From a checkpoint of a small image classifier.
Model: 24-pixel images, arch vit, norm layernorm, activation swiglu, patch size [4, 4], layers 6, width 192.
Training: batches of 512, held-out accuracy 100%.
Data: 195000 training examples, 49.1 epochs.
Rows from block 3 of a small image classifier, named by matrix and row number. Rows with one number belong to one neuron. Each number is 200 + 40 x the weight over its row's rms, rounded and kept within 0 to 999. All counts start at 0.
Before each neuron's rows are labels from the 100 images, of 14848, where the neuron reaches its largest size: "strongest on" is what is common among them. Only what is clearly more common there than usual is listed. The data: streak pictures of flow and ridge fields.
# gate: MLP gate (model.blocks.3.mlp.gate.weight, 384x192), inputs 0-191
# fc1: MLP up (model.blocks.3.mlp.fc1.weight, 384x192), inputs 0-191
# fc2: MLP down (model.blocks.3.mlp.fc2.weight, 192x384, transposed), outputs 0-191

strongest on: pair of whorls
gate.153,193,210,153,145,117,246,178,227,255,268,205,213,197,197,220,166,208,210,246,181,188,247,181,271,151,172,203,204,187,241,195,163,152,250,157,268,243,213,215,145,203,255,159,260,265,233,185,207,248,168,232,187,187,116,210,182,270,273,240,255,150,176,261,183,202,217,232,158,147,173,76,182,186,181,242,185,191,287,269,170,145,205,216,126,187,226,149,224,224,263,247,192,193,203,270,131,239,135,181,215,224,283,136,136,182,224,152,185,212,201,223,224,236,189,178,163,220,161,205,161,183,225,211,250,205,206,166,123,209,162,227,207,233,186,179,154,208,148,225,243,172,210,177,184,187,247,209,187,239,270,189,165,239,241,159,200,213,175,256,197,167,200,266,181,234,218,178,227,234,141,149,53,215,201,192,223,165,181,175,164,189,128,235,191,198,193,178,262,198,171,185,253
fc1.153,121,192,220,218,179,200,244,209,177,202,111,273,253,250,210,179,207,150,223,186,281,231,216,223,178,147,255,211,183,235,160,160,133,224,196,229,160,169,191,122,197,255,177,233,240,190,200,239,135,194,243,265,198,281,156,153,189,195,283,218,140,127,193,313,178,162,230,161,172,280,177,205,245,192,151,200,187,233,219,189,181,229,229,194,215,210,162,235,212,227,205,171,260,164,183,175,233,166,193,236,196,197,218,169,156,206,97,178,256,217,169,134,188,215,196,177,204,204,133,203,165,275,216,200,209,246,157,287,218,214,182,203,160,180,205,165,197,183,230,208,134,204,240,228,304,212,281,147,184,255,190,146,183,199,271,181,266,164,205,166,268,171,131,255,231,185,208,145,161,163,171,115,279,144,223,215,218,202,258,191,192,187,187,178,225,157,169,208,164,212,184,162
fc2.153,176,199,194,231,233,165,215,151,134,184,241,223,164,234,198,219,187,168,173,194,185,177,227,120,238,195,167,200,214,164,186,271,304,201,245,215,219,204,200,241,262,196,268,150,209,180,233,214,137,212,245,170,194,209,235,219,233,243,152,188,269,265,120,174,200,173,151,165,183,201,187,262,118,158,255,201,168,120,158,256,269,144,106,281,188,130,246,220,174,122,263,206,170,184,170,245,161,194,244,190,206,148,205,220,133,188,302,158,176,190,249,176,131,190,230,236,143,246,202,246,184,123,222,150,220,192,220,243,197,261,160,195,227,214,191,197,206,221,229,214,260,245,215,155,154,160,201,162,139,197,241,176,201,168,187,188,177,225,179,201,118,205,238,172,127,217,254,205,204,250,251,183,176,295,162,163,212,186,207,228,238,178,217,252,212,194,158,163,175,221,276,216

strongest on: whorl
gate.295,231,178,157,212,211,205,135,203,253,223,157,201,173,245,172,190,227,254,211,232,198,208,176,202,72,184,206,227,186,196,231,221,186,197,296,284,227,253,195,256,166,227,215,191,234,193,250,239,263,195,180,195,224,200,155,160,193,216,189,168,205,127,283,241,256,139,100,218,185,184,195,296,219,170,164,213,232,251,250,184,231,213,197,214,231,237,281,190,187,221,158,169,136,269,214,163,118,225,218,235,227,176,199,200,274,221,213,142,189,165,181,189,178,197,213,205,197,240,170,180,227,183,170,272,125,127,138,180,194,83,247,230,219,231,200,239,236,189,271,193,201,174,250,249,191,236,182,222,210,199,230,220,174,190,196,184,193,201,159,272,258,242,205,170,130,198,222,222,159,161,200,207,170,161,212,253,180,169,120,258,262,191,186,143,208,327,176,187,228,164,217,149
fc1.295,244,242,175,237,215,221,143,146,255,156,119,241,137,231,251,213,205,136,301,241,216,170,188,231,169,172,210,135,173,170,245,220,241,205,232,286,251,245,172,269,150,189,177,254,211,219,200,169,188,222,178,202,208,227,199,241,219,219,147,207,270,201,280,179,238,186,55,213,237,206,239,235,232,195,160,170,164,260,236,194,240,232,184,201,181,204,251,229,222,183,145,197,192,200,206,120,91,177,234,243,228,167,220,153,228,233,187,178,182,143,167,207,160,202,229,236,172,215,244,176,190,243,160,224,181,101,137,178,228,148,239,239,168,185,241,189,201,166,191,143,186,182,219,204,222,213,209,206,209,155,204,213,204,163,185,297,205,177,137,271,224,231,227,194,190,196,275,238,206,250,222,204,240,180,183,238,155,203,146,206,328,201,216,172,203,293,186,158,182,169,149,211
fc2.295,186,242,209,172,213,195,274,223,156,223,224,174,225,96,207,261,200,194,181,186,221,124,224,205,219,237,239,211,200,244,143,245,230,180,154,142,130,146,288,184,238,196,238,252,190,202,158,184,137,198,224,159,218,263,249,238,182,202,243,212,197,264,121,163,159,273,221,204,254,259,206,182,203,206,230,204,179,170,172,218,196,206,215,189,159,161,124,195,205,187,207,287,206,130,153,238,220,204,220,166,225,299,210,222,179,187,234,236,161,212,173,229,210,177,153,181,143,146,240,238,139,221,207,167,214,220,222,248,163,259,141,116,255,169,206,237,225,319,132,224,165,191,152,145,171,216,226,132,199,164,198,159,218,207,177,182,252,158,257,179,206,163,121,230,239,166,149,155,194,238,159,187,201,245,160,154,243,211,241,197,192,202,199,256,174,83,251,224,198,212,185,246

strongest on: whorl
gate.318,149,227,222,235,231,185,196,141,251,205,181,197,152,186,256,224,191,164,280,162,232,242,224,167,246,163,177,169,115,175,259,238,274,245,183,225,198,207,203,252,218,177,216,160,193,167,236,170,225,152,192,211,159,133,207,236,171,213,182,229,179,174,209,203,189,193,203,216,225,225,275,222,258,209,238,118,247,199,236,180,254,188,256,145,176,103,151,166,205,176,280,172,230,191,218,101,194,266,204,174,168,144,162,195,181,214,244,184,182,249,189,211,196,215,273,163,249,246,186,228,104,172,249,175,259,218,249,189,200,261,238,223,202,230,207,214,236,164,261,233,207,168,187,191,193,228,161,222,217,234,217,180,125,175,110,210,273,126,179,130,169,112,201,186,242,246,231,258,173,274,239,239,209,253,199,227,99,227,157,135,240,148,162,155,175,200,195,204,203,274,188,189
fc1.318,222,178,183,185,180,222,256,259,127,228,243,147,220,245,188,177,100,195,127,228,153,196,171,160,170,193,211,222,349,159,154,173,190,177,227,133,216,168,189,158,228,197,200,227,203,218,143,206,169,237,230,175,215,270,205,197,234,155,195,186,152,243,234,205,209,201,226,163,152,174,196,207,97,213,183,241,219,198,157,206,149,184,143,266,208,195,209,225,206,191,190,225,210,200,174,289,241,170,219,173,188,279,255,206,255,204,167,195,197,176,224,156,188,164,118,248,155,202,188,214,299,174,183,189,137,199,181,212,154,156,187,207,210,203,194,200,168,176,156,221,259,228,212,190,171,146,244,159,174,186,208,188,287,191,278,232,126,256,189,272,214,277,168,214,135,220,199,157,227,184,196,192,200,216,155,133,315,160,254,270,130,252,217,249,212,134,194,178,214,140,213,214
fc2.318,182,220,195,194,214,192,175,135,246,115,153,238,161,194,225,204,275,177,262,105,291,157,214,199,226,212,145,150,156,266,217,260,172,239,170,232,125,195,211,210,133,185,234,162,171,192,205,186,249,212,178,244,182,215,174,208,170,228,225,180,207,192,156,228,222,204,215,242,243,258,251,183,294,208,224,133,185,224,219,161,284,219,283,155,191,175,179,193,166,163,217,183,211,163,267,130,190,177,186,182,242,124,164,181,140,192,224,202,207,235,185,242,205,227,282,172,221,228,219,176,119,222,194,187,242,237,258,184,257,228,250,210,186,205,222,188,197,206,207,168,154,214,231,222,244,228,162,235,205,228,196,179,134,184,130,139,277,156,214,174,214,180,190,164,252,214,161,244,217,189,179,230,216,228,214,258,20,249,163,125,218,153,210,166,158,243,232,225,199,236,172,204

strongest on: pair of whorls
gate.105,225,201,183,151,293,189,165,216,212,190,164,168,195,170,165,154,206,197,225,211,199,186,212,290,141,181,162,280,135,203,175,238,178,204,177,170,222,194,214,168,236,217,261,247,201,194,191,275,188,153,240,190,205,156,184,178,232,221,183,264,214,206,252,202,215,231,129,307,219,223,266,174,276,175,225,197,157,233,235,225,253,155,295,187,166,249,178,192,224,187,218,163,242,133,193,182,182,163,221,222,324,223,224,183,172,265,285,203,186,215,211,217,163,224,204,163,161,183,144,182,194,113,149,315,176,144,220,127,210,178,175,229,173,196,190,216,252,181,223,131,137,138,285,187,141,302,191,225,203,170,195,118,190,251,192,195,197,152,160,209,132,175,255,165,186,215,230,162,208,237,212,255,240,209,203,208,151,218,173,124,218,181,203,184,173,209,189,180,249,236,233,188
fc1.105,182,159,245,167,219,176,218,261,248,253,244,208,228,159,209,189,231,204,196,235,210,124,261,198,189,186,205,207,207,238,161,130,219,191,227,196,173,184,215,228,227,190,220,112,202,165,203,212,187,151,174,192,260,203,219,227,226,225,197,151,279,220,238,158,204,196,156,213,238,139,235,149,214,185,203,223,187,185,245,245,207,218,282,298,180,153,187,217,225,239,144,182,216,204,242,148,197,208,186,196,310,149,220,285,219,220,234,206,206,173,193,175,157,242,179,224,197,214,186,234,155,142,174,227,169,196,205,263,162,176,173,144,278,152,194,292,181,176,214,212,163,154,178,62,170,209,155,237,195,138,193,208,132,187,199,224,300,178,190,196,166,192,214,174,163,166,252,154,248,238,144,299,219,273,210,230,223,165,213,108,147,280,124,206,119,171,240,165,208,238,182,184
fc2.105,186,214,207,194,296,237,242,213,219,155,251,230,193,204,204,175,217,84,173,233,174,130,279,267,226,214,137,230,200,194,180,253,180,187,196,189,240,172,199,189,213,188,183,213,161,241,212,218,114,171,189,270,214,169,167,192,221,222,191,223,225,289,187,161,170,213,202,190,301,210,258,189,166,182,243,177,125,207,238,205,201,191,223,249,193,273,220,197,196,272,197,185,206,195,264,176,204,228,252,214,239,224,199,170,174,203,204,190,269,149,156,215,193,219,199,202,127,194,177,203,168,153,189,233,196,194,181,149,125,235,137,149,117,178,213,252,249,208,174,178,229,215,251,171,233,254,149,179,200,152,121,262,135,192,144,191,211,179,136,197,176,133,243,231,205,194,175,189,238,201,194,319,252,163,168,177,214,213,173,51,199,207,157,220,141,201,211,157,190,300,233,224

strongest on: pair of whorls
gate.190,212,258,167,161,161,235,193,185,156,145,136,208,155,232,229,241,185,245,219,216,221,209,197,174,167,165,186,140,172,201,206,240,172,187,191,243,168,205,153,216,214,191,179,245,318,181,177,192,244,214,268,149,270,169,171,189,196,226,260,172,169,182,204,202,197,153,153,156,164,229,164,300,187,199,129,176,267,263,220,207,195,215,165,160,220,278,223,246,194,234,171,229,155,222,201,143,155,222,258,215,92,192,202,179,209,196,168,147,199,157,210,195,177,108,280,210,214,193,191,181,194,218,153,300,171,160,166,131,194,144,245,171,238,227,249,247,190,242,273,153,221,211,226,224,237,153,229,198,212,221,230,240,169,194,207,141,144,232,157,215,256,212,194,215,231,211,153,237,214,167,161,113,227,195,146,194,181,231,176,245,371,173,220,177,209,249,221,207,148,232,157,190
fc1.190,233,199,162,116,228,174,250,179,229,232,198,243,166,173,164,215,213,183,261,190,290,243,208,288,175,201,262,238,192,328,125,150,141,250,163,196,218,191,197,107,186,340,243,278,183,245,257,253,248,157,184,215,217,201,170,130,200,213,175,221,174,169,185,249,218,240,179,168,178,227,149,213,212,121,239,217,125,254,157,179,156,180,265,222,180,171,195,160,192,224,192,156,255,167,243,197,198,129,198,206,217,203,233,228,219,208,179,161,230,185,173,192,297,256,188,190,193,163,192,192,182,248,235,215,214,202,175,249,215,199,216,249,174,198,176,191,259,144,241,223,119,243,249,200,214,205,208,193,222,238,175,131,242,220,242,234,275,122,224,191,274,196,147,242,196,200,221,189,149,164,196,171,249,198,224,257,155,237,188,138,152,192,240,166,171,184,208,200,181,244,193,185
fc2.190,202,196,167,279,199,176,260,291,207,240,238,198,219,197,143,173,165,199,139,223,226,281,185,269,178,100,235,258,187,152,197,200,158,204,219,173,211,195,180,184,284,269,230,233,255,174,198,175,172,208,228,151,235,141,165,130,260,196,119,225,217,125,231,246,157,164,250,156,170,187,154,261,181,160,175,155,180,226,243,237,264,174,181,212,226,175,221,187,168,175,195,221,224,223,210,215,237,139,249,171,218,256,164,252,227,173,204,235,163,184,364,181,215,180,210,171,144,203,160,236,168,199,178,222,254,192,186,235,173,139,159,282,168,177,149,241,251,197,247,203,123,215,205,200,147,218,209,193,209,205,199,200,230,255,179,213,182,117,196,261,174,183,164,223,172,248,284,172,170,153,194,207,144,189,182,153,232,136,181,204,167,115,242,254,205,172,180,176,212,224,190,176

strongest on: waves; loop
gate.113,212,234,196,297,200,146,228,142,219,194,252,197,169,233,259,237,237,181,190,215,204,191,195,214,220,131,183,191,209,137,154,189,229,166,247,230,268,225,188,234,171,214,146,146,146,179,196,191,198,237,164,287,239,150,147,237,153,190,169,185,173,237,192,185,217,219,214,187,245,186,206,244,167,194,255,147,148,134,217,182,194,192,191,181,157,153,312,247,234,174,173,206,264,225,185,259,136,229,135,120,62,122,167,244,170,189,259,220,175,203,231,221,211,243,254,251,158,225,219,226,143,198,226,148,220,176,267,207,210,215,220,263,210,232,144,181,241,200,144,198,221,196,132,241,154,222,231,244,143,202,192,203,271,212,184,200,189,185,195,221,154,217,210,168,146,179,323,251,203,216,149,205,274,245,209,187,213,163,148,220,211,129,169,223,238,129,153,161,222,204,221,239
fc1.113,190,221,165,253,182,145,205,205,198,170,231,218,177,213,201,240,246,211,188,234,199,194,195,194,221,112,213,201,192,177,206,179,176,160,210,220,286,194,158,228,156,190,193,103,194,225,148,174,210,205,123,205,245,183,219,253,200,195,161,199,269,206,189,140,186,224,229,244,237,203,76,255,181,186,230,177,103,167,211,167,229,151,212,183,164,178,311,216,206,226,126,233,176,198,247,246,122,142,139,211,149,149,168,221,215,129,257,212,251,159,211,171,247,253,246,270,129,133,238,211,191,171,191,110,218,227,235,247,267,202,200,256,179,186,163,223,214,248,206,255,181,221,215,201,153,195,246,208,178,187,208,197,205,202,238,305,211,123,178,242,231,243,212,191,180,142,236,226,227,227,206,268,233,257,204,192,238,169,157,200,252,169,244,189,174,133,131,150,252,253,255,234
fc2.113,204,173,215,213,230,222,161,228,218,201,163,176,252,194,166,171,154,198,177,262,179,241,171,253,164,166,224,250,171,185,251,105,204,159,184,199,165,233,209,166,223,218,153,228,306,166,180,174,239,136,253,130,185,159,203,203,187,182,290,232,165,185,211,176,168,188,209,216,167,212,258,192,207,174,117,246,202,207,199,232,230,267,178,223,256,189,132,192,147,244,224,147,220,144,149,153,216,232,233,231,238,219,171,167,217,236,177,165,196,219,198,163,189,166,214,122,230,181,133,190,233,143,178,335,177,226,152,179,160,176,201,187,181,161,269,216,268,156,180,204,200,168,243,294,171,230,132,216,168,237,153,208,133,203,181,168,183,181,225,178,318,220,236,192,189,183,186,134,172,184,228,163,179,173,195,158,225,196,214,186,238,264,128,188,280,281,144,240,298,192,177,232

strongest on: pair of whorls
gate.76,216,250,165,250,199,190,216,144,168,176,230,164,150,199,204,229,185,259,258,164,250,211,212,161,160,194,237,149,159,208,183,233,170,175,175,181,183,208,164,213,204,265,208,254,229,161,205,172,216,216,224,186,243,171,190,181,189,215,196,151,179,180,178,213,229,227,174,161,175,241,101,300,263,146,150,169,217,269,168,222,193,184,162,228,156,167,231,174,133,207,158,270,158,209,170,210,164,178,245,177,128,286,224,251,151,252,237,208,128,214,232,219,216,189,319,186,178,237,175,178,136,248,200,313,177,169,206,197,192,157,269,201,226,269,220,207,263,244,221,180,237,255,160,212,167,169,199,198,210,211,186,151,254,293,159,178,244,147,204,167,272,229,164,234,233,205,197,238,150,167,147,156,180,231,215,182,150,228,171,231,315,116,254,166,236,201,256,218,190,180,173,148
fc1.76,220,266,111,195,211,251,230,196,146,176,212,159,174,198,195,210,202,232,200,173,235,213,152,244,145,230,220,184,166,187,205,230,181,223,146,155,137,193,230,161,243,243,234,261,250,214,128,189,201,212,248,178,233,200,254,157,185,217,295,247,255,163,188,237,234,251,248,222,223,212,179,246,219,176,201,196,218,229,163,162,207,153,209,253,150,183,192,141,179,243,200,226,170,184,221,248,230,172,258,145,201,300,252,153,151,223,225,244,159,190,155,170,235,167,192,132,189,154,192,136,213,245,209,246,161,239,203,178,214,138,254,164,262,246,247,210,220,223,249,179,206,247,185,231,147,140,229,185,165,182,235,212,210,303,193,173,216,218,167,191,294,276,164,186,244,232,132,216,162,141,184,181,156,185,221,135,218,244,129,258,326,194,235,153,232,208,232,231,186,157,138,131
fc2.76,187,146,280,157,216,184,169,294,195,201,170,209,264,231,184,167,241,160,145,315,189,132,239,211,212,232,206,231,206,242,195,205,252,204,248,214,228,187,252,250,176,118,173,172,187,219,212,237,188,156,142,224,141,237,214,239,219,206,178,223,191,293,171,151,178,175,169,190,237,145,271,154,158,269,236,266,177,144,195,245,223,271,187,171,221,264,208,247,218,182,197,165,224,172,171,224,188,246,147,252,259,172,175,181,223,149,178,169,210,152,198,185,113,204,139,221,173,198,240,230,222,148,181,211,191,185,158,245,147,233,114,200,172,157,169,200,154,208,140,251,164,144,196,147,219,260,171,191,212,193,142,203,150,177,231,199,163,252,224,221,162,174,257,223,139,149,182,132,265,230,239,259,228,192,173,219,224,133,237,196,143,262,148,273,155,202,167,185,242,211,240,241

strongest on: whorl
gate.123,248,198,177,234,173,216,239,235,221,233,181,327,182,188,179,268,207,213,247,145,243,133,206,215,171,300,228,240,153,256,177,132,149,206,224,197,212,188,192,152,216,167,215,208,206,142,207,191,181,193,185,164,132,190,196,222,196,201,163,241,179,196,220,216,191,177,211,134,137,180,153,190,174,213,148,200,181,282,168,219,186,214,239,246,192,192,175,166,180,195,208,247,202,240,226,212,198,219,183,201,313,199,194,236,178,183,263,194,199,240,243,221,86,242,208,258,361,237,111,182,178,215,116,262,171,211,193,233,160,201,135,178,163,143,243,190,236,204,245,213,206,268,229,173,259,231,241,101,225,244,150,221,133,171,147,208,247,168,220,174,191,206,209,212,209,174,175,223,157,138,285,189,190,130,207,140,222,161,222,178,229,173,194,192,159,178,183,170,182,147,211,216
fc1.123,225,172,209,301,201,223,217,213,195,219,162,230,231,234,224,195,216,159,237,124,218,164,220,274,184,217,236,212,220,232,133,162,78,211,220,189,178,177,209,162,177,207,170,191,188,146,232,207,181,226,159,297,148,146,198,234,193,185,201,233,100,257,213,256,234,163,215,142,182,149,143,238,154,236,201,157,166,293,135,235,213,211,278,167,182,174,132,190,239,175,188,280,216,221,206,208,200,241,195,219,249,138,118,256,184,200,239,223,207,264,202,183,182,247,295,261,318,210,126,196,194,150,140,224,189,193,203,241,191,206,177,206,145,190,230,226,218,186,175,208,241,187,225,203,321,222,240,191,199,252,171,221,104,198,213,180,257,192,189,172,182,209,189,246,210,203,178,178,255,176,133,148,245,126,184,155,179,142,227,218,185,178,162,210,218,209,216,194,223,183,183,185
fc2.123,191,180,193,234,280,229,216,230,211,138,160,310,235,206,178,192,219,141,179,148,231,244,221,241,182,132,223,208,191,139,207,161,185,239,181,262,194,152,243,218,197,198,133,192,277,220,231,193,134,175,248,201,221,175,259,166,247,219,193,258,263,274,167,181,155,188,191,191,156,181,161,261,194,133,255,178,75,235,160,173,293,183,262,183,227,184,207,274,215,152,162,181,250,190,198,170,173,163,240,203,206,180,126,150,175,199,204,185,257,167,193,182,255,150,218,191,223,174,191,231,179,192,224,187,224,212,171,174,244,250,137,246,125,186,231,229,207,158,187,212,137,160,240,217,200,206,175,215,212,257,200,207,174,183,154,193,248,96,136,175,228,214,269,223,199,233,202,198,242,206,137,128,216,269,208,175,179,219,246,167,329,202,158,160,231,200,229,181,247,231,242,200

strongest on: whorl; source
gate.41,175,179,208,223,130,199,203,285,252,225,219,294,225,204,172,179,226,290,183,197,158,199,266,196,152,250,141,192,205,198,173,228,151,205,183,191,244,91,228,214,178,222,181,170,262,149,185,180,203,257,256,174,191,135,219,206,232,249,157,164,187,228,219,183,200,203,175,217,175,182,136,168,228,164,236,173,207,169,221,197,186,196,272,172,185,214,211,186,225,203,220,247,181,242,260,215,184,247,177,207,239,277,128,172,293,212,242,181,165,162,224,205,152,244,217,141,299,199,156,199,180,133,172,212,191,210,141,136,162,189,122,141,218,165,184,168,266,157,298,213,254,191,241,186,115,273,255,129,239,145,243,152,142,210,185,188,209,193,237,248,205,206,252,145,227,138,156,131,205,159,252,234,183,231,237,243,227,241,165,210,209,235,216,187,175,216,129,215,155,223,221,169
fc1.41,233,191,186,103,320,209,181,138,173,200,177,125,203,144,180,219,170,99,177,212,222,140,163,163,229,195,222,195,169,268,227,165,317,266,223,225,153,304,262,152,257,202,263,186,188,213,228,242,200,124,177,210,161,190,208,171,149,168,260,273,243,159,200,226,219,213,214,148,213,148,240,191,188,216,214,259,164,213,191,208,228,189,174,231,208,231,207,217,159,193,153,132,207,202,159,184,206,223,235,174,179,197,254,256,113,225,199,214,217,202,166,289,159,189,150,229,164,205,179,204,210,256,285,216,261,195,218,238,223,209,195,170,187,262,193,172,192,176,137,210,184,190,231,274,243,180,170,226,191,248,137,199,243,200,107,213,192,188,171,160,177,199,244,203,130,286,259,284,171,201,187,135,205,244,195,169,189,211,239,165,173,161,181,206,181,180,251,208,175,152,199,222
fc2.41,195,203,181,165,186,205,159,243,158,177,168,178,214,221,127,142,128,194,150,203,200,207,156,218,154,198,161,200,158,217,213,144,212,207,181,212,167,140,275,191,283,135,189,277,279,192,168,216,168,166,252,147,161,174,258,174,199,182,236,195,199,256,287,211,254,207,242,180,207,180,223,165,205,256,148,252,275,150,272,187,236,187,182,265,214,251,171,183,157,243,196,186,190,178,106,178,222,143,302,223,177,255,259,162,219,199,183,202,219,152,245,284,132,80,187,207,245,212,193,134,236,209,220,283,227,240,152,168,174,181,206,221,245,224,229,179,132,178,184,195,199,229,163,230,187,160,207,156,223,220,206,240,169,257,174,163,144,255,185,235,263,235,241,223,200,282,194,142,189,135,261,226,157,230,167,163,228,212,198,181,180,268,247,174,199,194,187,230,156,175,187,188

strongest on: whorl
gate.59,185,155,159,195,220,240,180,223,171,261,174,213,170,144,228,195,85,170,165,186,115,175,197,155,220,178,197,213,222,189,218,224,141,272,196,201,236,132,212,216,202,189,162,171,244,174,207,195,182,202,181,190,134,121,245,213,192,116,152,206,148,181,254,212,217,189,196,202,214,136,149,226,164,209,171,225,253,241,232,146,207,161,274,136,231,189,94,133,218,112,238,239,180,229,199,197,187,206,223,174,192,302,203,185,219,192,171,184,266,167,195,223,236,190,185,171,290,193,222,195,221,108,246,200,257,203,179,189,110,183,242,298,161,246,199,149,272,220,129,226,239,247,252,197,190,200,261,193,216,251,192,221,245,225,145,150,208,186,245,198,224,222,200,212,178,244,191,256,180,206,314,193,198,258,167,218,179,214,235,189,164,152,254,199,157,192,169,252,278,219,221,191
fc1.59,161,209,239,147,265,208,198,222,187,156,229,269,187,142,229,167,213,204,140,263,203,201,186,268,225,141,201,264,234,192,207,226,174,210,221,142,250,222,208,204,226,219,174,242,246,246,199,264,144,182,185,195,235,149,189,207,184,237,190,182,139,177,261,203,219,172,191,236,228,185,309,196,224,205,184,155,265,222,188,189,184,160,275,161,239,150,58,293,193,110,285,151,206,172,191,194,179,145,248,217,191,195,266,201,221,234,117,211,236,209,155,201,156,153,233,201,181,243,237,203,248,143,200,212,239,218,178,175,215,220,241,266,190,207,188,173,234,200,102,131,179,228,147,138,289,185,210,185,221,211,116,211,265,190,171,149,107,173,194,200,206,167,172,214,147,224,206,225,226,197,248,223,251,200,205,219,125,243,196,169,173,224,219,191,211,175,248,222,283,244,205,209
fc2.59,181,202,194,181,116,255,192,183,140,150,237,223,255,187,176,183,154,256,157,211,245,216,203,162,179,279,191,218,230,163,235,280,270,230,245,168,205,195,193,234,220,190,243,172,243,144,227,205,176,192,206,179,182,226,251,186,161,182,185,205,249,212,243,191,187,218,243,216,134,198,116,214,172,187,198,245,207,153,205,183,224,165,164,240,206,173,180,181,188,197,248,171,196,178,234,230,209,259,134,157,66,240,186,195,177,158,221,206,138,195,164,191,237,192,187,154,270,200,152,307,195,176,147,170,208,154,258,177,221,96,209,188,240,171,136,206,163,303,194,198,301,221,245,173,155,190,252,186,193,251,291,199,199,189,209,125,204,178,167,210,257,206,144,211,214,172,200,174,180,194,266,149,149,236,184,177,198,203,202,323,205,191,242,247,247,227,243,218,303,224,169,199

strongest on: whorl
gate.149,239,178,260,257,225,223,257,173,190,186,124,277,274,229,224,158,210,170,228,240,241,204,144,225,194,138,260,207,201,193,143,229,172,192,184,163,213,210,210,161,164,242,174,182,228,212,156,241,204,193,175,267,201,288,173,248,135,211,162,157,221,156,206,183,216,167,185,181,206,220,170,187,200,187,213,136,178,208,243,206,132,299,237,174,213,198,199,210,264,188,212,211,227,115,157,154,152,230,260,146,212,229,170,226,193,218,202,202,265,250,152,201,230,171,232,162,166,217,196,143,202,225,214,238,215,224,244,224,186,227,186,190,99,192,202,216,198,143,146,222,191,155,258,187,340,193,212,191,141,214,169,290,133,191,172,185,293,200,144,145,231,179,195,235,197,143,226,182,203,182,201,178,162,71,236,172,162,203,218,210,263,207,168,171,153,315,176,168,180,197,219,147
fc1.149,258,248,185,112,168,152,210,179,187,209,158,118,210,181,166,183,185,233,158,179,153,184,250,228,173,190,130,229,166,179,193,229,201,206,239,226,194,105,223,170,199,197,234,143,168,224,192,237,281,242,199,246,217,195,192,183,207,143,136,225,147,259,220,255,249,213,229,178,225,187,223,197,187,181,166,207,239,117,197,149,205,198,162,158,215,298,247,204,189,212,162,228,180,250,181,165,161,262,229,167,147,211,184,162,194,238,272,170,145,231,189,193,181,229,241,149,250,189,117,223,200,151,206,204,187,222,229,165,269,161,215,206,173,224,212,151,203,208,189,227,236,186,214,203,83,251,92,199,162,191,219,124,176,238,261,255,67,175,193,222,225,180,246,242,133,301,222,159,182,177,155,245,239,227,228,206,229,171,198,231,166,222,227,201,174,153,246,154,215,268,137,183
fc2.149,177,241,244,139,218,196,154,186,181,158,247,101,243,208,152,168,242,177,203,218,185,190,177,192,270,176,201,184,243,215,224,196,229,194,214,200,306,188,142,177,179,179,219,196,178,179,194,185,232,200,190,232,107,191,274,168,154,170,181,205,195,172,236,204,284,273,229,238,231,160,211,142,186,264,247,213,194,210,207,146,213,200,212,179,138,234,167,216,189,212,134,156,226,240,187,261,206,208,138,199,182,198,208,138,209,190,227,203,171,252,265,223,200,148,199,182,219,158,142,217,231,156,249,0,240,205,256,197,217,152,233,232,192,232,151,178,245,215,165,209,290,170,222,232,180,230,224,190,211,192,227,148,190,231,260,196,186,177,167,294,141,207,183,246,201,220,273,250,174,245,255,283,198,173,165,217,175,238,212,216,139,166,287,193,224,212,206,230,240,273,198,191